{
  "model": "segmentation model",
  "dataset": "rosettes with rotational symmetry",
  "train_examples": 195000,
  "image_size": 48,
  "crop_scale_min": 0.8,
  "horizontal_flip": true,
  "translate": 0.12,
  "num_classes": 2,
  "encoder_arch": "efficientnet",
  "encoder_norm": "batchnorm",
  "encoder_activation": "relu",
  "encoder_channel_attention": "se",
  "encoder_drop_path": 0.2,
  "encoder_depths": [2, 2, 5, 2],
  "encoder_kernel_size": 5,
  "encoder_stem": "deep",
  "encoder_expansion": 3,
  "encoder_widths": [32, 48, 72, 104],
  "decoder_norm": "groupnorm",
  "decoder_activation": "leaky_relu",
  "decoder_weight_standardization": true,
  "decoder_widths": [64, 128, 128, 128],
  "decoder_blocks_per_level": 3,
  "decoder_block": "plain",
  "decoder_attention": false,
  "decoder_upsampling": "nearest_conv",
  "init": "torch_default",
  "residual_init": "scaled_by_depth",
  "optimizer": "normuon",
  "muon_scale": "original",
  "lr": 0.017,
  "momentum": 0.9,
  "nesterov": false,
  "orthogonalizer": "polar_express",
  "adamw_lr_other_params": 0.00071,
  "grad_clip": 1.0,
  "gradient_noise": 0.1,
  "ema_decay": 0.99,
  "steps": 8200,
  "batch_size": 256,
  "epochs": 10.8,
  "lr_schedule": "cosine",
  "final_lr_fraction": 0.1,
  "warmup_steps": 410,
  "weight_decay": 0.03,
  "adamw_weight_decay_other_params": 0.05
}
Rows from block 6 of the encoder, named by matrix and row number. Each number is 500 + 50 x the weight over its row's rms, rounded and kept within 0 to 999. All counts start at 0. Numbers have three digits each. After the name is the row's rms in percent of the matrix's.
# convs0: expand pointwise conv (encoder.blocks.6.convs.0.weight, 216x72x1x1), inputs 0-35
convs0.43 105:483480534501482463490587400523458583434516486456485552522495419580623447461446476538537556472557466479540534
convs0.44 105:476472494453522536588546525415523405497498468536410506573518564501530538515492479518443628491452556608512423
convs0.45 088:481435588521569484518522375519489493482497483469420488403463496516473530490505492469456462529475526520452488
convs0.46 111:471562519570553441495491476467502533466471508510466505607450473501511521535602542401400517514539477641546569
convs0.47 098:599526415559532464526482543524420584448520578482499516468504598481424595440564538537528570450494479494434438
convs0.48 095:415604584540407551533459398493516522577498557513465454431419465517474529571517544475566445571536477512444556
convs0.49 097:538456571460569427540500512503503603533514625501425427492455482484508465370453540576560555471475529483517446
convs0.50 090:526495491484565528468474424462466485414528383494479560430481449567474521465567499506576491463472534566459442
convs0.51 109:455545423541491557539514466469463525503518464539483555465514504490432448499530496467545502602481456520485602
convs0.52 094:420583469503550446494514506425526502540449510468491507430402406480416502459455476528543568475612490529573479
convs0.53 099:556474520541422430505579517532580468530545524545540524503464486513489521498585496435531519498431515513429447
convs0.54 104:532532534488434477480457509429463440576515502521577548547456546439543547571545400529424513575442417491535572
convs0.55 096:581556502578563523529517448487544453495489492567620516546529490468548501565510472529554470457596563568496502
convs0.56 092:506492436394519565457503523448530571527500489534458497470595445434472515465478524439536534524505460440481567
convs0.57 109:484509547505489416626575491484422511457517520493435418472481479478463532467563563522492516493500433497626474
convs0.58 100:530447436481482571522492498516508477504483400580541530582489520447514536540536562590492507437448526457590570
convs0.59 092:457545471543450521542553489550530488435506610530473525480520470530513482445580456515523413386547477528510488
convs0.60 113:479444522484610379414552558518513438515509518525466535478504542539507557582597547461490524505499484542451461
convs0.61 097:548502476517455549534554545492563549457408510500460458398490529514522533460472584460501484561450507408487444
convs0.62 094:466495451474436529390511525459506524595502455403589530564415584512510509514501519480485466532563516504421460
convs0.63 093:506554548542467516522580596540450510545512448558431542444546473562418521537574547569604540505570544511463485
convs0.64 108:450508513553479491500548486408488534539442534538527391592481451423504509496570422535496453478600413495513469
convs0.65 102:546492422522465501502527468473445451562490541515590553531482594605526461558484530510602457551522501477404498
convs0.66 098:581485581509448553566501492449524481522564466511469530465415525505576388495561478509458479570459504503546498
convs0.67 088:529580549571529550500548427565463493585497496526497390475440505482427558466437459468513495469509562470551441
convs0.68 091:495512515521483488455545425482480561531488545562431519496518629435415426502528494516447440506453570387436456
convs0.69 102:474452475445534537430422552538494471511548500579553514487477483510551457437546518467626561515434505377580515
convs0.70 104:562544511504496493591505538438473406495542528601540548561524518632476497499580527554567544606472424520518518
convs0.71 113:478549569510434475546497524599514482497495581416458490511498490578465538543445498487549500528511559416533566
convs0.72 111:496520522478550439509444480459591503601462488555419598544410447422474516556477559553478512460521407549528518
convs0.73 101:551538440481451447531479459510592538408566551425464441456546570536417546501525400469466453513507570542403545
convs0.74 093:585544495564506473444419567474564511439543539418461354632497526499460472460471485546532446498530527497540579
convs0.75 092:519522513557531435526506516515445574459482438493524519498507599474431411465494481499458434544456492417487527
convs0.76 119:429460547477504484516469502536530394538484440600470476488570389484464468600489520530474519516485582507494546
convs0.77 098:555491418466407520538497439494616533476448538445512490475450510527479452450450444585552528541483489347495574
convs0.78 093:490449475518502485444471494602484504682457552504479478572510547471511611486455572473426519583562509495611477
convs0.79 099:438409507503455493509473471413555465508554482498471449590515542525540600488501475536485458590596507510560489
convs0.80 090:577554495512493563437602490611462546474500399497490501434488560529629507498441530550490484599506487478485438
convs0.81 098:459503525467458438552458427533541408511541531512564510535453525467496539522543522464446478608477561578525543
convs0.82 104:445493552554448439535523416570511483597533526475465417523514584419485497550470575448507500459496459484581606
convs0.83 100:459575523475468495438484477509546528482553549568478586529594461548560604604466551472543473532513465548576491
convs0.84 108:456362448509570525533491441537533549512482505462394479602524518556446501530564523496460542476469439495504527
convs0.85 101:586548456469474497519506524616532527452522522536466577409496468530395459495522460510555454427578476595464497
convs0.86 093:530467494516506518455498397484494464522452439634566492527430601431504472456554509406560541470468533485450584
convs0.87 093:575525448562560455498398564517526533443483488541604451502555404531438420542434451473415441460542533506415486
convs0.88 109:571508551553534540464483463525573500544503543480556402481605428479529446576439427507574543484625518443444533
convs0.89 102:492585561508504560479568486502465478460541497508520638563550535542495451401510503519552463419491464478471470
convs0.90 104:585475500526503498512531570452510539518493484475544480445554515580467516481457495536532419567418569475502363
convs0.91 102:560557490453379545393463543483554471376470528473454487499558579563591499508540437523523430466445487593580521
convs0.92 103:486499426511515566541508489483518463547516454492481459598502490530509516496501452480468485436522567489597442
convs0.93 099:546630465529488581468515515433443516505468474478413519383541541492547437453502460565486517582459565499452561
convs0.94 104:413585484505495496432463510490517461489467593532338542438506479497548501451579516423530476506497464527503599
convs0.95 096:454519512499494547498469590487535554460510434596547425490451467486515549532518412418517508542509527473474421
convs0.96 114:493462517486410405457489420567572460502503419460410490448559508433620448484550513561554543456417471448555587
convs0.97 106:522548539521447432442583547593587534449479505479499480451481582409523462415407483491529518511475471496509504
convs0.98 100:459467517542481421517472429442491502619522490508476454543489550527510489489437574538520537445500580572450599
convs0.99 084:553519481511499521552451513521502600576514458605418405452479479568512480522452537578428508457532549430497599
convs0.100 086:593470468532564416551575467468483507443477512427469554503460522533517487537470465572526468506538542592403598
convs0.101 092:531483548526442500469491382497591433510491419463477529436527525470485553473535545556489522522458553454469559
convs0.102 103:533493583518517464523464512518457486538527488516568443527411562556463559477476472599483548484490431591575567
convs0.103 098:488481445592535518482501505454506538450514457510494477406584417480511413471486489501528523558525590541524500
convs0.104 097:538569522524540489533445470466518575454390475545495423575452574548477487492559342476452519525554566525530455
convs0.105 096:475398591418491420505500530483455453437473456508492469427444473395569519568554509488500497426541398417501511
convs0.106 107:582525548458470478470456477520532486491523474522565427584540432574462574562532581574498329489468518545468457
convs0.107 097:551479486445462541535596500461539530492529481493545427554484469523522414518509589492457482527415472525505516
convs0.108 111:600552572486473432525576419438432556511527459511465456475570452479538424394511464591460532501491442542569471
convs0.109 106:500504463557570417619414537511477535500459556553415527534560446623517473556543533499434550493456410511529458
convs0.110 094:517466410555461440497487483626476504538538498465499453525466570566498508433519503441398505521478567583472521
convs0.111 093:507670486545494528534543456448462502427555457462456522442485452508493588436470539448394511474476473538485497
convs0.112 106:491540463521504560394591552523535435521439456571399388474475485487524438582477472452547517512419547484544490
convs0.113 101:507459584421525511431616457513439627519486507552499499521450514633484483485518474462501437508572447398502542
convs0.114 077:465482523469391489521448575524493508555500558408514469511509351513539495419533501522484555505530561467505488
convs0.115 070:462410547364479484589460495560503505476509501505555511472476444465573503521529517458505479522468561503415505
convs0.116 112:570513555415562455430478585496508541487560546496560529440498504398537552424467550469455520509486448515442497
convs0.117 101:491456519477466470496571498555469575392564563520519515435476469595449596463518522455379543488563514520477559
convs0.118 104:475495517410473476577543443488499496457459434514595525549514456488514500498451532484498515526531520570478601
convs0.119 093:612425418451552452450564454505475452488527527506459471571471535536493453509666515428513486410498565439481498
convs0.120 086:593463436481521474546461474455492451575438462518533517481490530517432432476435522526466638484507527485347508
convs0.121 103:498569421502493406459561471367492426486457546456401527510490561573447543497515585624522447594577478508490489
convs0.122 109:409521575459543450542566469526419445533598544496532489495539442517498540511551561448511487403506419509458509
convs0.123 100:526445506426482495459428566463482447456575512461416524512498566533432434520509536509428539476376468575449452
convs0.124 111:497529531547492522568456483516516453478625553429461516477480515516602495493473493506415544439532467619425453
convs0.125 105:577580568501489512520508539373492531530500575580502477441464540476547524530496470516445489453477376409490527
convs0.126 095:592425503468536521462558450548522505467432536484391495505454499514457464494511514500569563548540497540597588
convs0.127 103:541470538504487441582514472542452472517437480492532482429510512481557389459537492507482429458409576495567510
convs0.128 115:577500453590557445513411538481494577380567517495499460449479411435553454467465421532484521479474508440500502
convs0.129 096:456476516601512438518546520478575450508479455502536568430524623574515502497469500488492502529597455486498471
convs0.130 106:555540490417456465543476473515533521454441532449459451448500466511432525542417468447457558462497531552505531
convs0.131 095:445485440605494411485480475532495568544493537484464486561464593509472532501503531531501629464449546405448414
convs0.132 098:628501489461376485551452518506514474493448540513506475552473462440457508566516643556493561444477503459439471
convs0.133 102:440450595459471457496476469592609438488480559472507582545467422462506498504517558548495539535449520498484554
convs0.134 103:615535477500591559442525521501422545498484562589500482484423468423475530413547585479510580471465535503567604
convs0.135 104:559567438421431535493475448448561562465572443500521477489526520449513430464444440545496549529426387498531545
convs0.136 099:556589429522500482577474514539482456525596494486525482458503530455534473475526426480460519555534565532485486
convs0.137 107:600486490491505500452538567477424463509443443473499497542551450481482480575419549465564453472543617388471480
convs0.138 102:492496469490481439555456596443457454499476436507538527554512441451561473459526437479421498541477479522486407
convs0.139 095:546517518461547460568379468488552528392429515507503518474409399461538536576515423489493534544604497485497495
convs0.140 101:487519589439480471452458488472497531543484405489481504427510624565515521555638583443524536517434517564450521
convs0.141 087:354505544519437518581448381478487559559508498499516451511453487541446344571526536471519531567446526493495497
convs0.142 089:495483462469496518546448519406474538523412500450439425517564502508494592570480527499538572516591435465474386
convs0.143 108:524535355482458573468500517460502476485613492451518548492499516540592448467445518420544512536428455514543428
convs0.144 093:583504588477502358510472510436559535566552490563480473518507520577535434439466398495539470506527567420466539
convs0.145 088:512570493529524572574473433433516513500474476485523540512478472348535510436438518507553470471520521508556448
convs0.146 112:491487511520516467496516577513530542423440527464521492455464440489524472472434398577535423501523431487490493
convs0.147 093:519453596534436439510459490480449468547484480574468467487350569482454495524501492536587494515409558537567549
convs0.148 097:461502517503530444436428533511473514539454507495448574564502486489437487474503477488491544413483543500500442
convs0.149 096:483533455423542559602541493498517503550508521540517411589528435527537487462521461479456539533479610542472542
convs0.150 104:513452384476490467502568454584492459358533502409480457471490440449500491478413484461468465524450489426522503
convs0.151 087:456460499484497479471612563410547458463540471549530599433520500616477449512491426519559430535500511504437514
convs0.152 102:457588548477447491421524469528471564445427591467499512480462553543465450513585468521428549426511480466516468
convs0.153 102:523538453542495491507494447554447616448461564458451598474443584457509455429584429593552478426539509512602514
convs0.154 097:446547436589463528557494507505476561557529483537478540561535437476454511516571447470516579485401486485450579
convs0.155 081:492495519446502463483537577530478502596427402488491537530519452545522572439509557475459473484464553578426542
convs0.156 100:510456462540492494516586480426575508440436429474496495456471568559560528546469395500437527514541526539547601
convs0.157 096:518514383420523580477452467455566476469554447461497515557496560431434503477548529416490521490556538552468510
convs0.158 116:597508487501570431505522492487524470410427496463524485529538565470438495446553537548529507522511446575493480
convs0.159 105:522515548465608540402586476543525476571588462465427489548392447460454437517484436546478411478527561447573503
convs0.160 092:547565528461507475549479561535470471422397507478525486434630549522510402479434560445451539484479492509477516
convs0.161 097:470498565456501479422515639543489431472466412433509529477598541492556572499530449478481490523486410505555556
convs0.162 100:528534411508445488633440474546520482512530437512524515522480489476597595487570362528472481440478493519536557
convs0.163 104:474505533475478478468460556464588486488493513441515494452486421585489605466483556501494425468558570631410410
convs0.164 091:497498476555483513480471472481548434523606509481520492629586505454505432501523454613553469480519479434569423
convs0.165 113:504596430501483471650499543537580379520523453499480521558496564557578483469512433522606535527521436454503493
convs0.166 098:424451438493539496507557534559490456529530504529512515433561582527619448538458531512440459493421479476448514
convs0.167 094:522514460528490462464505528471496618498471416441488439524472527565519515500541484549560441512450528447497569
convs0.168 099:405469445590466471466438492536571482443448507519452521452487477466493498438556533403550583506559375532486599
convs0.169 096:459453590402480451529472553426533428526515390481493445515535463517594488496428502498476460485451461405579484
convs0.170 104:435543491523501526488457527547483503443613436405485555519435468510464482457501565425582491480488523492566508
convs0.171 123:495539516583601429433516520465439506460514408505538437477512492521491489487435472544545566499572512497546444
convs0.172 101:501531468456537600461444540503550530556553505519565590546506614522569558452503447416477478481557468519516495
convs0.173 094:504582535533588614629507523511487429550485598572521593451526496505462555510504494452526566479404424538481547
convs0.174 117:438482511548479542592500521590543434535522567599534406468482552441598448485555472440518519563535376498542480
convs0.175 096:480510489549470574540534576490488450592450490501490506539512530457544365440452552578494647468502450565470411
convs0.176 099:507403493444581531530470467515610496466518495521504509384490458550503536458519532526561550528599501412494538
convs0.177 110:495481530486450472424529520484443525516440471522508498444479480475486466490544496429432468449520515530452407
convs0.178 108:435349435562557458519491445521484507527525395490449413531484471525509508534637564528522462509480490559456505
convs0.179 089:424532489533504523534431602430491584480478537494548454491550573459536523462567522505452585510448465512519527